A small image VAE, trained from scratch.
Model: 7.46M parameters, 48-pixel images, encoder arch regnet, encoder activation elu, encoder depths [4, 7, 4], decoder norm batchnorm, decoder widths [64, 128, 256, 256].
Rows from block 13 of the encoder, named by matrix and row number. Rows with one number belong to one channel. Each number is 200 + 40 x the weight over its row's rms, rounded and kept within 0 to 999. All counts start at 0. After the name is the row's rms in percent of the matrix's.
# convs1: grouped (4 groups) 3x3 conv (encoder.blocks.13.convs.1.weight, 144x36x3x3), inputs within the group 0-17, a 3x3 kernel for each
# convs2: expand pointwise conv (encoder.blocks.13.convs.2.weight, 144x144x1x1, transposed), outputs 0-143
convs1.100,102,191,196,190,219,68,176,146,243,193,188,152,212,204,244,125,162,167,224,242,220,195,223,58,208,199,204,204,234,225,193,228,218,269,225,268,177,219,241,220,189,244,190,233,272,209,182,207,199,217,258,142,172,202,183,187,140,158,215,164,173,195,173,179,210,210,220,126,243,205,181,188,201,208,230,185,183,120,201,179,227,162,161,221,205,208,170,193,178,232,229,219,165,210,154,230,195,238,168,220,191,214,211,162,324,188,189,166,193,201,226,197,140,85,167,191,225,172,184,129,172,174,169,188,162,262,173,204,185,243,221,229,217,225,186,220,206,199,216,209,152,155,173,215,222,195,211,169,225,364,178,211,166,224,258,190,170,155,128,213,233,141,228
convs2.100,135,228,209,213,217,198,139,256,195,298,206,146,151,154,208,213,192,199,215,123,223,172,140,201,196,259,183,220,179,251,215,163,156,173,156,215,199,257,269,257,139,214,180,198,171,183,173,177,134,193,91,198,200,209,151,187,153,186,163,279,230,168,172,141,209,199,173,148,203,208,189,190,205,265,228,210,153,181,243,201,204,205,216,152,138,172,142,209,208,254,170,191,211,191,181,161,120,284,172,220,195,141,226,300,130,240,229,183,199,175,154,277,231,173,198,112,203,206,235,221,199,145,172,176,156,231,175,168,200,216,204,199,157,159,251,109,185,200,145,213,206,279,227,200,282
convs1.101,097,189,219,164,270,153,209,199,195,210,230,272,154,241,125,205,193,197,223,195,222,190,200,218,160,170,219,219,178,173,209,226,151,184,185,195,199,213,146,199,133,184,224,177,206,198,208,167,174,183,152,309,183,257,122,218,162,217,230,183,160,182,131,190,173,225,231,213,222,237,179,202,206,188,221,204,199,263,226,200,160,234,215,138,153,159,142,152,210,155,189,157,177,168,249,154,223,213,190,226,204,144,238,212,300,197,191,223,199,228,194,149,124,193,172,177,208,104,232,169,210,179,191,175,176,196,126,178,291,165,226,189,117,242,147,206,183,233,223,199,226,192,163,130,239,207,197,251,245,249,200,174,209,227,189,155,143,171,108,12,202,220,202
convs2.101,092,168,166,237,151,226,210,189,159,232,159,168,234,171,177,203,97,211,198,259,191,239,209,243,189,168,216,199,164,182,169,189,196,221,202,174,175,294,172,221,234,253,169,194,152,189,280,202,210,216,186,192,200,200,266,230,313,183,198,294,254,84,239,202,170,215,161,196,167,228,255,203,199,172,125,263,274,230,119,197,203,221,191,152,202,209,154,208,189,131,167,154,198,175,251,249,103,249,176,161,278,185,173,233,219,210,156,245,205,204,143,236,261,240,218,213,218,287,201,177,244,251,238,155,224,235,207,137,188,193,222,146,229,143,200,158,217,205,194,196,233,203,181,166,166
convs1.102,105,229,207,214,198,342,195,201,184,156,218,230,208,220,222,223,209,199,192,187,194,203,170,178,177,179,183,235,200,191,195,177,210,213,251,174,200,202,190,237,152,313,235,211,190,166,238,216,237,224,158,269,217,164,178,251,231,188,182,164,252,225,267,165,193,161,190,191,89,251,183,174,210,151,188,174,238,182,242,200,253,228,200,201,180,225,222,150,204,346,156,171,168,173,221,176,204,179,200,223,158,192,200,219,241,198,189,235,174,214,230,211,194,70,247,228,272,186,240,203,171,207,162,198,238,192,147,233,196,225,186,144,156,199,262,149,214,235,192,171,159,263,196,311,212,177,173,201,201,344,150,205,117,184,192,213,189,272,101,192,193,107,213
convs2.102,113,168,185,252,181,189,105,180,239,168,164,225,180,221,211,122,257,176,229,202,219,228,260,231,197,205,135,194,243,202,173,178,322,159,172,150,243,165,247,209,190,214,160,255,274,114,136,158,181,198,140,198,216,166,228,157,219,205,279,287,180,107,168,187,206,165,241,185,208,240,232,157,205,275,206,124,201,189,167,191,179,222,220,177,218,172,146,165,148,201,220,140,252,147,183,212,233,177,229,270,91,221,240,219,231,240,165,158,159,203,193,173,216,179,214,201,222,158,143,174,277,197,201,197,198,177,254,183,218,159,214,155,203,184,163,192,205,197,221,171,141,290,180,214,204
convs1.103,109,178,195,237,136,264,227,202,218,219,300,206,204,157,267,225,235,217,203,219,187,180,192,244,212,143,117,220,207,235,179,206,206,187,240,235,200,198,204,219,171,228,124,186,254,152,217,204,187,194,156,127,184,295,170,194,176,193,177,184,161,211,135,168,205,250,200,218,156,223,200,210,169,185,245,165,194,122,185,220,162,190,126,261,227,231,204,275,172,157,267,210,212,232,129,274,236,214,238,199,169,265,182,248,165,217,243,222,222,128,240,150,172,104,214,251,171,231,207,198,161,198,228,180,212,174,269,311,120,212,171,119,129,205,203,181,268,156,221,179,309,174,193,131,172,203,185,216,201,204,208,175,210,179,151,190,207,191,261,183,228,284,234
convs2.103,093,184,187,173,248,189,242,241,216,237,198,170,205,214,181,179,228,198,167,207,263,202,191,185,172,214,180,185,218,166,189,165,254,153,217,205,116,178,233,122,236,174,166,167,184,224,302,167,217,189,203,180,195,153,140,159,201,199,214,207,133,269,328,149,186,206,205,216,255,238,143,213,188,241,219,223,176,185,191,203,176,194,150,207,205,146,293,202,205,217,201,216,276,256,93,169,289,239,162,225,229,183,242,107,185,186,289,214,223,209,156,143,231,199,235,236,203,259,188,171,169,249,186,169,176,181,168,198,223,288,194,264,164,210,254,243,195,206,162,192,144,227,205,281,132
convs1.104,103,213,177,199,203,122,245,202,213,217,151,150,171,117,294,183,208,178,210,156,174,210,187,242,180,228,202,169,190,255,205,253,185,278,237,195,252,181,222,195,268,255,188,222,166,221,222,198,193,271,217,100,168,212,206,202,166,201,87,205,124,221,172,174,204,254,183,231,155,137,218,176,203,248,232,196,236,83,164,202,177,193,210,179,213,162,348,194,193,161,203,149,189,200,242,132,182,160,227,200,217,225,194,258,246,209,191,178,194,234,193,159,252,209,113,186,201,203,197,192,154,231,210,199,184,179,228,206,141,240,151,163,224,194,253,191,161,225,175,151,218,197,208,177,179,258,232,244,204,240,304,226,225,227,219,205,193,195,90,240,149,210,148
convs2.104,116,180,179,221,181,216,250,163,126,279,163,153,204,186,127,228,173,208,188,196,222,252,185,218,199,229,275,175,295,205,220,248,216,189,129,180,170,180,260,76,184,221,210,184,238,179,135,132,143,205,246,287,184,172,150,270,179,226,233,210,167,200,158,191,206,177,196,198,169,233,256,228,203,211,197,209,169,170,195,197,257,208,147,224,170,154,190,119,144,214,181,167,148,187,206,174,201,108,211,213,134,191,196,281,207,265,222,158,165,207,228,222,267,178,210,185,202,141,133,172,244,243,134,195,207,197,204,205,219,233,202,219,203,137,154,171,187,199,305,118,198,225,238,193,163
convs1.105,102,222,191,255,192,298,218,181,211,218,226,207,190,164,155,162,219,190,205,188,196,227,175,315,203,221,203,209,193,137,182,142,159,175,215,210,166,216,192,196,145,205,167,204,92,154,161,193,196,252,234,172,233,159,246,241,206,230,226,145,155,163,242,190,195,194,213,197,248,182,195,221,201,196,220,200,230,174,231,186,201,210,149,221,173,288,176,201,214,224,203,198,205,213,279,216,254,217,177,241,150,207,168,211,141,217,189,175,222,203,195,171,250,190,281,252,177,205,199,216,210,254,137,264,202,150,232,246,253,208,215,135,193,143,246,198,196,165,250,200,163,196,158,244,179,207,191,222,175,110,198,218,196,223,231,205,213,303,138,184,249,275,228
convs2.105,099,250,201,174,227,113,269,243,184,256,224,219,271,215,136,187,214,207,236,185,212,122,196,129,210,206,212,211,190,209,232,209,231,214,216,168,168,154,193,184,267,215,219,206,195,176,239,272,186,210,302,165,203,219,166,174,185,178,176,216,135,265,146,86,206,221,140,175,214,241,170,236,200,189,159,172,125,138,235,203,161,202,157,168,221,129,251,245,171,73,132,164,155,242,177,162,229,201,194,207,167,222,294,155,193,176,252,221,190,167,235,209,214,166,212,218,195,216,164,189,215,213,138,222,202,162,185,192,146,218,190,179,241,182,176,133,191,203,145,185,183,243,178,83,196
convs1.106,088,194,202,236,215,410,209,198,210,247,208,160,182,195,303,165,221,217,212,182,238,212,252,273,205,177,188,172,146,118,174,175,167,187,145,184,169,240,176,173,211,177,167,182,206,209,202,244,215,234,115,174,196,189,262,198,218,166,166,239,131,193,180,145,193,235,204,254,204,238,205,251,197,257,209,221,164,192,188,250,187,226,169,177,179,181,237,199,222,192,192,179,197,212,152,256,140,257,215,200,208,200,195,169,105,173,193,192,245,183,135,229,143,177,269,175,218,231,202,175,206,200,186,232,173,186,238,198,170,140,159,130,202,167,127,242,192,227,161,182,151,155,215,235,151,148,185,233,185,110,193,236,262,183,187,209,206,190,149,204,212,149,243
convs2.106,110,249,216,175,231,142,65,226,190,173,197,156,131,242,232,171,201,188,228,167,180,226,216,137,195,219,115,223,195,244,112,212,334,214,177,207,223,127,190,110,270,193,189,223,263,256,205,199,283,200,225,288,168,218,183,219,274,231,235,239,129,217,232,198,241,231,197,203,181,197,214,189,201,260,274,183,198,219,210,198,183,183,222,247,158,218,200,237,220,193,198,195,282,271,207,145,199,156,200,179,159,168,214,173,155,199,216,216,228,172,179,206,195,192,223,290,190,240,158,247,149,235,257,253,198,200,215,182,111,191,209,196,166,199,156,262,208,193,163,184,227,226,194,179,188
convs1.107,107,205,215,164,161,378,141,192,187,191,189,167,193,176,198,148,186,187,204,199,191,190,171,303,207,165,201,194,222,211,236,204,185,214,189,248,242,189,199,238,188,188,218,172,199,212,201,151,161,207,243,235,193,218,197,207,189,211,220,164,236,222,175,223,193,188,186,198,231,171,169,178,184,208,188,163,167,321,165,184,207,170,202,205,218,192,153,184,223,200,228,193,156,184,189,285,198,227,169,209,200,182,195,176,316,250,204,179,194,194,202,246,207,193,186,198,180,219,166,205,217,197,203,158,152,214,192,181,259,201,183,184,233,197,170,186,196,214,194,185,223,177,189,204,212,216,225,226,232,210,192,208,207,180,206,182,187,189,262,151,184,119,160
convs2.107,132,251,211,151,187,167,133,214,263,139,187,255,202,187,218,254,181,199,213,133,212,242,184,186,167,301,157,187,300,208,215,230,173,229,192,243,195,79,180,176,271,221,234,214,222,172,141,130,218,195,137,228,195,228,196,101,206,178,275,148,237,142,161,187,203,176,207,214,200,144,195,224,200,184,232,176,226,173,332,202,205,207,195,238,213,190,169,185,201,187,192,210,163,196,154,213,140,181,228,188,179,174,227,156,192,240,243,230,197,234,264,200,85,102,177,214,202,197,254,172,196,148,157,195,175,262,196,176,170,216,215,252,161,218,202,262,204,195,194,191,270,229,196,212,260
convs1.108,089,219,213,190,220,214,295,221,255,131,250,229,206,195,284,161,217,236,108,213,234,167,150,205,95,201,228,237,189,156,174,187,225,244,141,208,185,218,133,166,186,290,159,150,135,149,190,175,185,180,231,212,222,252,198,252,207,192,219,247,186,216,256,197,202,232,264,150,260,115,241,136,183,221,236,249,216,134,207,174,212,97,201,164,244,180,185,235,223,139,173,196,268,198,246,202,239,223,195,176,204,164,197,254,219,212,231,229,143,254,300,252,257,122,89,184,129,129,186,196,248,155,116,137,194,293,242,268,248,232,175,267,240,200,157,207,212,177,188,198,237,230,197,132,192,266,183,185,149,161,195,176,164,180,162,186,215,187,165,215,203,193,161
convs2.108,075,139,154,150,164,225,265,168,175,166,185,128,195,259,170,283,194,218,58,195,192,193,240,212,228,209,235,197,196,202,236,156,223,178,103,136,274,212,222,184,216,116,216,213,183,236,169,133,175,198,202,190,219,185,236,189,219,266,262,214,73,237,215,196,205,212,159,216,166,224,186,169,211,99,196,223,252,165,245,200,206,223,193,213,235,217,226,168,171,218,163,188,196,153,217,182,236,149,191,175,232,166,197,223,188,179,185,225,246,244,139,182,268,144,252,243,186,156,163,151,177,211,186,231,170,112,243,189,229,256,231,240,220,152,223,234,190,194,241,197,154,218,277,151,161
convs1.109,109,167,207,173,243,259,212,181,191,230,182,183,171,190,168,186,194,165,199,199,308,200,224,57,230,163,216,186,179,138,236,155,217,184,225,249,211,193,194,181,204,86,192,231,169,192,137,204,186,228,248,217,233,180,197,209,214,198,191,151,232,205,212,157,196,203,216,145,317,193,182,264,180,186,196,199,75,285,192,185,220,178,214,211,181,190,451,166,213,173,168,209,140,244,275,105,169,184,193,191,207,168,187,240,281,200,196,186,170,207,295,158,191,210,275,196,189,217,162,237,202,202,169,256,233,206,206,206,189,211,195,207,165,182,204,187,174,241,176,203,108,202,167,200,172,221,164,205,168,188,184,220,207,188,180,169,200,183,276,213,239,153,229
convs2.109,114,217,237,160,167,211,116,228,161,157,220,180,131,179,207,186,202,212,208,135,196,103,183,154,170,193,190,218,154,175,247,236,190,189,254,151,221,214,198,217,201,272,242,233,137,262,205,184,222,202,155,154,198,226,216,208,194,197,273,261,197,159,195,172,199,195,200,169,172,312,162,174,189,181,174,161,186,219,194,213,212,208,138,246,179,239,171,209,164,228,192,214,256,232,179,211,172,236,258,200,201,86,208,245,199,124,176,201,224,218,99,214,242,206,149,197,209,242,269,149,192,200,214,210,177,227,107,225,133,235,229,212,206,206,280,89,195,202,114,248,206,100,184,223,216
convs1.110,102,151,289,226,198,205,182,214,185,238,196,168,208,162,185,152,196,208,269,157,193,205,144,210,175,218,127,215,215,211,201,179,156,255,153,223,177,203,165,200,183,112,150,191,272,189,159,178,164,203,97,213,114,297,156,193,250,204,229,119,236,207,223,208,199,217,218,211,214,226,190,244,226,230,120,205,232,298,200,236,195,167,201,244,161,226,105,237,165,225,222,194,344,173,203,108,222,176,282,136,174,165,162,221,140,195,203,198,210,150,67,227,141,179,173,133,269,217,197,188,180,203,140,184,189,284,178,168,170,160,187,307,164,206,185,181,163,188,192,181,310,183,194,171,210,213,222,198,211,198,145,159,221,145,243,193,173,273,192,221,186,225,185
convs2.110,096,197,156,252,179,272,360,215,210,248,213,221,267,231,191,235,190,200,179,228,232,230,194,241,171,158,239,187,245,261,222,188,105,126,214,171,138,190,249,193,202,123,240,250,225,155,151,207,188,202,229,218,234,240,200,170,171,234,190,159,178,192,192,209,211,195,165,190,164,207,148,226,197,179,224,144,144,305,181,187,187,207,139,168,203,203,205,135,188,180,219,197,143,139,201,234,210,161,255,226,259,255,205,172,269,189,209,149,207,193,213,257,269,224,175,159,195,229,217,193,249,239,168,200,200,150,225,160,268,207,203,224,209,273,177,228,213,207,226,223,175,220,109,175,83
convs1.111,105,209,227,188,162,293,144,173,170,294,231,134,195,221,205,185,241,143,202,219,139,191,256,173,217,247,241,168,215,146,201,220,178,193,173,246,183,244,230,190,258,122,216,229,252,205,209,180,202,235,188,192,139,240,153,194,181,213,157,227,199,228,162,249,211,215,223,207,181,207,222,200,142,171,205,208,265,213,226,168,146,156,195,259,206,217,239,106,193,263,130,171,202,233,160,160,230,215,333,112,172,247,206,155,300,146,182,135,221,218,197,258,195,212,248,248,132,238,184,189,221,235,181,211,152,259,191,207,202,197,132,297,214,224,210,180,200,190,196,140,317,118,169,155,231,190,183,193,242,188,180,174,221,208,148,223,245,256,160,174,201,202,247
convs2.111,086,117,206,192,193,141,318,156,188,292,195,288,179,214,184,170,242,222,205,251,140,246,211,203,179,199,306,229,197,126,261,152,190,200,275,155,185,263,140,166,204,149,152,197,158,180,185,189,278,199,242,168,204,215,226,94,232,210,158,130,146,230,144,170,198,195,256,190,220,177,234,233,199,199,262,201,228,225,228,205,166,196,197,114,214,212,193,169,242,205,216,196,179,210,196,217,225,169,168,222,260,127,146,186,266,180,114,156,233,207,217,196,144,240,219,199,198,197,194,146,163,240,152,197,207,164,227,186,234,197,189,122,171,155,216,176,206,211,188,214,173,217,182,127,203
convs1.112,094,181,230,213,195,242,251,264,256,224,224,256,197,168,221,233,136,169,205,146,251,187,177,187,132,173,168,200,210,208,236,220,207,223,227,236,243,212,187,263,130,235,182,176,100,211,152,218,184,176,203,168,195,137,218,224,206,178,223,180,265,197,151,119,227,208,242,190,24,181,260,254,282,188,221,208,221,103,192,218,265,236,170,214,183,155,101,220,156,188,228,246,246,217,131,196,149,231,83,197,199,229,182,223,181,308,193,144,161,183,259,209,173,170,214,191,247,220,189,203,218,228,279,196,185,236,235,238,172,178,233,238,219,224,186,185,227,220,203,181,275,191,198,215,228,222,216,205,122,111,211,174,98,178,202,196,170,227,103,219,231,137,212
convs2.112,097,263,192,179,129,195,219,150,206,63,179,180,190,237,178,233,187,221,160,227,157,185,266,216,147,245,214,173,243,260,160,189,172,259,126,272,143,182,191,194,192,187,186,195,166,175,213,142,254,202,166,180,201,204,270,207,245,247,139,173,238,138,187,167,206,251,193,207,115,282,234,260,202,140,280,175,253,176,155,201,234,197,222,136,232,208,148,206,204,159,157,199,207,181,215,225,171,260,186,176,185,237,238,317,181,239,238,181,190,211,204,193,242,178,232,230,212,203,188,177,252,285,221,203,265,284,224,191,220,197,185,230,209,218,252,207,221,207,228,216,272,172,184,168,129
convs1.113,105,225,224,201,190,181,179,170,197,115,204,216,217,201,131,215,200,206,199,199,195,202,241,219,123,185,288,187,195,229,160,191,247,208,210,118,189,200,209,190,328,238,247,208,282,230,229,229,159,201,260,175,242,171,192,201,196,216,165,148,246,214,204,210,211,160,217,190,255,115,224,156,171,248,239,196,227,253,212,157,181,122,204,220,213,190,295,178,150,180,196,202,211,221,209,175,242,174,268,116,207,190,220,237,134,254,229,294,214,168,233,201,244,230,170,201,283,177,229,260,180,179,305,199,160,205,166,180,176,199,167,267,205,212,155,196,173,234,195,186,197,143,178,261,220,246,205,235,176,283,212,170,332,203,235,138,215,189,213,231,200,163,218
convs2.113,092,263,201,184,152,190,190,205,192,220,222,170,185,187,175,190,124,200,178,189,209,151,235,181,247,232,107,197,192,200,228,249,302,247,209,133,303,280,237,253,268,256,181,224,199,259,127,241,225,186,217,156,207,127,168,202,209,232,185,269,149,177,88,213,181,191,172,206,195,244,224,281,202,175,239,174,260,284,147,203,161,232,247,175,238,174,146,207,215,139,172,200,229,236,252,169,246,229,149,213,225,217,168,250,253,140,144,196,228,204,147,211,243,200,213,194,176,158,169,157,221,146,190,162,192,250,209,230,217,157,208,163,162,218,241,212,210,197,146,219,185,217,246,125,197
convs1.114,094,185,192,157,198,209,192,190,207,158,250,291,233,221,196,210,230,229,256,171,187,192,200,165,181,170,193,228,220,215,225,213,195,231,247,230,255,186,174,144,202,172,196,228,217,166,176,167,200,216,277,291,178,155,223,200,228,202,216,182,167,186,140,191,231,162,185,149,191,148,237,162,197,209,143,245,238,273,130,199,121,217,214,256,247,292,217,335,232,349,307,238,184,218,229,198,252,241,260,273,240,185,221,256,187,216,200,230,228,172,136,95,200,208,107,186,183,120,154,177,172,172,221,218,147,158,152,231,156,261,156,151,229,217,271,204,169,206,173,184,94,173,179,172,170,163,221,189,189,171,161,182,230,230,229,187,231,255,133,211,230,232,239
convs2.114,109,213,237,217,244,212,283,226,192,223,252,213,214,257,232,189,236,194,265,173,145,178,157,59,156,189,199,200,205,193,198,162,153,193,288,212,161,182,193,257,119,234,252,185,208,190,203,229,214,203,194,185,184,188,191,199,143,220,122,152,251,189,269,135,234,189,266,277,203,153,167,195,203,165,235,239,221,182,150,192,168,188,183,170,214,187,251,178,193,211,156,215,139,210,209,223,238,253,123,212,149,187,277,164,243,292,165,191,153,166,238,198,176,181,159,173,227,207,205,187,201,225,186,167,189,209,222,209,224,156,178,144,194,233,186,313,220,196,263,237,261,153,118,178,121
convs1.115,085,176,216,188,172,83,145,179,248,216,143,191,186,148,231,224,134,131,159,245,152,273,205,231,156,174,196,290,201,194,194,208,207,155,193,177,170,276,215,239,147,201,117,223,248,143,228,249,224,197,199,163,143,297,178,204,171,224,172,256,150,206,122,294,220,150,205,245,188,159,162,190,202,216,202,211,188,170,123,159,201,198,185,190,200,242,235,154,157,189,172,202,224,203,171,167,141,163,215,165,217,211,269,150,281,210,215,150,244,296,200,191,252,216,245,224,255,146,187,187,218,238,218,215,243,235,153,195,230,190,187,221,190,216,231,244,249,171,171,183,256,249,257,205,212,226,222,206,162,318,208,138,248,231,176,157,194,125,201,152,216,231,242
convs2.115,096,274,185,170,156,207,280,216,243,189,218,228,162,235,207,219,153,202,228,151,191,272,163,203,165,193,215,200,216,173,134,138,209,194,170,242,164,172,223,196,83,174,222,211,189,225,166,160,242,197,209,253,227,196,118,224,196,199,243,195,169,214,168,181,230,197,188,179,201,129,200,183,196,182,237,167,229,295,202,201,194,236,216,289,193,182,218,193,180,226,115,152,278,185,219,234,219,254,211,224,206,241,162,132,179,218,272,295,182,241,277,151,172,141,264,115,184,165,173,178,221,211,181,160,259,203,139,195,266,241,228,230,201,259,178,258,183,200,160,182,287,192,266,175,157
convs1.116,071,173,158,217,147,195,158,168,183,194,193,134,191,150,204,116,183,141,69,183,219,146,170,168,175,178,237,266,173,205,126,184,216,153,183,156,141,104,182,138,159,185,216,142,157,122,179,179,173,191,214,188,190,193,185,202,192,184,218,136,225,185,218,218,181,165,160,199,187,217,135,191,169,186,183,169,179,195,208,187,194,168,138,193,150,170,147,179,179,181,194,164,189,147,198,156,196,130,212,240,216,197,200,250,236,176,194,199,172,167,149,141,165,351,176,159,141,154,209,164,227,214,238,184,208,187,199,187,195,221,255,160,286,257,221,246,172,208,193,217,135,235,210,197,229,113,172,173,200,190,218,172,219,204,214,203,224,198,152,224,204,203,204
convs2.116,076,147,170,198,204,179,214,165,185,241,208,169,199,132,232,198,255,199,216,227,175,159,151,283,192,208,241,211,171,248,252,125,273,184,161,247,224,220,194,175,219,173,192,274,162,241,241,219,223,195,229,186,215,245,213,225,206,153,151,179,215,257,196,211,210,196,143,185,211,236,181,144,216,177,197,244,198,177,254,187,230,143,199,147,177,246,261,170,242,204,176,178,159,220,175,258,197,208,214,189,177,202,214,291,213,174,242,90,179,239,145,306,113,212,212,235,202,183,190,207,240,163,199,110,192,80,151,190,239,164,168,288,258,191,168,177,201,193,172,184,178,181,97,276,204
convs1.117,089,189,194,188,256,220,179,224,248,282,245,210,161,194,224,144,236,260,197,166,201,144,185,197,143,211,212,181,225,189,223,197,176,190,219,266,180,199,184,175,213,330,211,216,176,223,200,202,184,204,199,129,207,177,211,180,271,197,211,146,146,213,245,198,236,220,179,261,254,206,175,260,200,238,218,182,232,135,213,252,255,229,187,219,186,193,181,170,166,211,196,259,197,194,178,258,181,209,211,167,234,229,245,177,56,184,227,185,189,205,202,108,178,286,261,224,174,183,184,219,222,266,257,159,209,166,214,198,108,182,211,262,226,160,174,213,241,180,230,216,202,295,265,288,227,233,157,193,231,196,194,194,257,213,180,206,210,186,108,211,205,210,163
convs2.117,084,182,193,243,179,198,134,224,147,216,198,149,221,131,188,243,82,195,190,235,178,204,209,255,209,197,159,172,226,210,209,204,128,93,185,237,248,171,259,138,153,205,218,228,214,114,171,142,205,183,214,266,207,224,222,199,251,263,227,231,253,281,157,87,165,235,192,199,119,240,190,165,194,168,277,287,183,266,214,201,222,222,213,224,207,187,156,159,205,171,193,196,234,156,152,169,269,207,234,218,255,220,271,252,225,179,201,169,202,183,222,168,215,219,265,251,184,237,164,186,216,222,243,211,233,155,215,109,197,220,227,212,211,144,245,143,184,204,247,199,239,182,222,202,226
convs1.118,096,154,166,150,214,254,199,186,165,187,202,191,203,181,179,198,183,206,215,202,264,169,253,177,168,211,282,178,177,148,172,201,267,190,167,197,179,174,241,236,206,200,171,206,165,245,167,182,157,210,296,165,180,218,217,209,180,179,209,156,211,199,210,138,214,184,201,176,190,220,212,297,228,154,229,181,118,237,206,217,184,194,149,185,160,267,159,169,208,243,225,172,224,138,211,192,149,200,182,214,218,222,175,226,263,222,161,202,122,167,233,225,147,118,238,211,158,260,167,189,230,185,189,191,184,202,269,269,271,183,221,52,224,211,148,148,179,196,170,180,202,197,171,167,218,161,126,187,204,251,197,151,248,207,202,241,139,258,149,225,206,203,208
convs2.118,106,142,129,205,195,237,245,204,214,166,192,244,217,164,128,179,186,195,261,159,218,154,175,203,253,199,143,216,205,184,262,162,209,187,208,218,197,207,190,231,205,241,230,152,222,101,240,218,213,202,168,190,203,210,232,129,89,196,204,176,286,175,188,234,179,241,67,209,199,164,199,235,204,193,121,161,218,251,271,208,197,205,133,209,204,179,209,249,173,148,198,199,226,228,224,272,256,127,128,199,172,216,182,227,210,219,255,161,196,196,131,258,216,184,228,265,198,183,235,221,118,158,166,192,228,143,247,178,263,182,198,166,222,228,236,159,189,192,272,257,172,172,113,177,237
convs1.119,094,160,162,189,224,155,170,162,192,228,176,180,205,204,253,195,212,180,212,197,203,298,213,145,183,238,286,300,160,160,184,172,166,172,165,200,199,199,223,184,249,259,288,218,237,221,173,187,190,203,80,174,172,197,226,182,205,201,222,171,167,204,237,252,197,202,207,211,180,164,213,227,223,190,157,161,166,246,201,194,212,203,171,146,198,182,149,215,156,181,150,207,110,251,255,224,327,132,140,172,181,147,243,219,175,181,196,231,300,255,178,241,244,122,171,229,308,191,147,201,180,172,283,189,222,133,190,210,159,186,234,181,230,207,163,227,159,116,154,221,243,184,179,179,184,176,214,188,248,195,215,159,251,223,184,212,206,184,254,111,182,199,134
convs2.119,084,246,215,185,178,183,190,258,211,303,215,170,300,229,152,113,236,199,151,192,226,256,220,204,252,210,276,173,210,157,217,138,179,202,152,131,190,270,233,239,223,262,164,244,244,173,149,212,143,196,171,190,185,258,181,255,202,160,165,194,188,228,144,272,227,125,214,166,192,215,208,196,206,204,173,116,149,218,184,194,209,186,210,161,221,183,190,302,194,220,259,283,199,195,156,216,222,222,213,201,239,239,183,151,180,133,173,140,198,263,246,150,152,150,211,187,190,148,208,264,158,185,157,262,186,236,214,194,184,181,201,203,148,224,199,211,202,187,198,188,95,177,113,164,217
convs1.120,104,196,157,188,138,252,169,211,168,153,236,218,192,183,211,218,198,197,204,205,264,159,145,121,382,190,238,145,189,236,156,177,159,243,208,226,178,225,231,225,196,182,209,167,165,228,174,236,180,167,99,221,227,210,229,240,227,167,185,201,293,192,244,214,216,203,187,196,233,183,227,174,145,178,145,202,218,188,183,199,164,234,151,212,177,177,284,137,168,156,205,206,338,154,206,195,311,260,154,183,218,262,185,237,186,201,217,194,275,175,226,213,181,144,154,192,180,195,190,148,207,200,259,189,185,185,122,215,259,190,212,309,189,207,155,238,215,178,224,162,282,187,224,152,193,225,149,187,148,265,203,180,144,219,183,191,218,170,164,153,189,164,222
convs2.120,082,247,279,184,208,240,194,166,190,264,213,231,158,278,171,224,173,210,151,226,192,145,228,271,215,258,204,203,212,214,207,153,274,203,145,170,229,100,186,242,241,194,196,154,224,240,190,196,133,212,190,226,200,171,196,245,156,222,254,141,124,225,261,204,237,183,167,237,165,298,225,251,199,141,93,236,176,131,170,202,159,174,140,161,189,197,222,180,198,196,240,210,173,251,198,199,147,163,198,176,224,216,144,162,134,198,267,200,174,181,179,257,191,237,165,233,212,218,163,186,198,223,142,173,193,293,162,182,201,146,218,187,208,194,306,205,215,188,200,265,220,130,205,133,156
convs1.121,095,246,175,174,203,158,199,167,258,149,176,192,203,196,178,153,211,216,207,173,176,168,137,308,153,166,170,209,171,182,189,203,232,117,230,180,183,228,110,131,153,297,74,200,109,156,222,153,218,189,35,191,222,244,126,169,226,172,174,220,191,177,202,200,193,283,176,171,121,181,213,199,245,149,167,149,202,211,183,171,180,209,238,316,125,179,240,164,213,261,228,188,171,211,159,168,104,188,110,229,217,168,179,201,160,290,172,210,181,190,113,170,201,137,196,256,133,214,201,259,190,169,148,176,215,158,237,231,174,180,189,241,118,204,178,192,213,201,183,158,193,175,174,174,179,215,159,102,165,158,147,260,132,135,195,212,259,198,157,237,144,255,149
convs2.121,097,244,194,185,169,183,186,193,196,173,162,190,278,158,230,231,115,190,226,212,227,179,204,286,155,241,144,232,176,209,203,191,160,231,278,272,109,169,168,233,181,278,247,182,186,254,236,242,284,203,173,236,204,209,193,194,293,157,203,175,327,221,176,162,202,227,141,147,148,199,206,211,191,158,125,215,187,253,165,192,193,199,196,244,201,228,179,224,196,211,245,148,266,171,255,220,184,167,170,193,164,231,202,189,252,234,277,148,248,229,213,238,140,209,228,283,190,206,225,207,267,167,290,215,256,191,190,227,200,245,213,235,194,186,172,114,186,182,213,257,239,162,188,202,210
convs1.122,102,184,204,194,186,233,248,187,140,180,188,194,188,171,183,157,195,238,144,212,168,181,225,172,176,207,220,135,213,171,253,209,155,156,209,206,207,221,204,213,227,133,216,173,176,225,190,213,229,174,160,236,224,152,215,177,198,178,199,133,258,176,255,162,223,255,205,175,193,231,145,204,155,171,200,204,237,222,333,174,182,199,213,240,259,133,241,138,228,123,201,213,150,176,144,269,301,174,159,242,223,191,195,203,158,214,249,149,126,203,161,161,183,235,272,271,178,145,192,208,136,182,251,207,209,158,229,198,125,231,257,98,164,208,172,187,227,163,177,196,25,203,208,181,200,202,151,186,107,195,153,253,104,175,149,221,214,166,191,257,224,172,169
convs2.122,097,144,110,210,180,204,168,232,198,200,199,193,328,160,236,241,222,218,246,182,126,208,201,173,150,188,176,226,178,139,173,203,169,202,169,217,221,186,171,194,239,227,188,176,191,168,323,110,192,200,164,228,214,211,156,106,269,215,255,196,220,219,349,177,260,136,154,201,225,171,230,258,202,191,231,292,224,222,198,199,248,205,195,178,215,241,221,196,214,155,203,245,157,273,125,157,213,162,188,191,260,236,160,97,118,217,146,187,195,178,203,230,237,228,218,225,213,200,185,200,210,214,209,176,234,175,167,223,219,224,203,158,195,218,194,119,207,205,196,201,193,168,231,168,181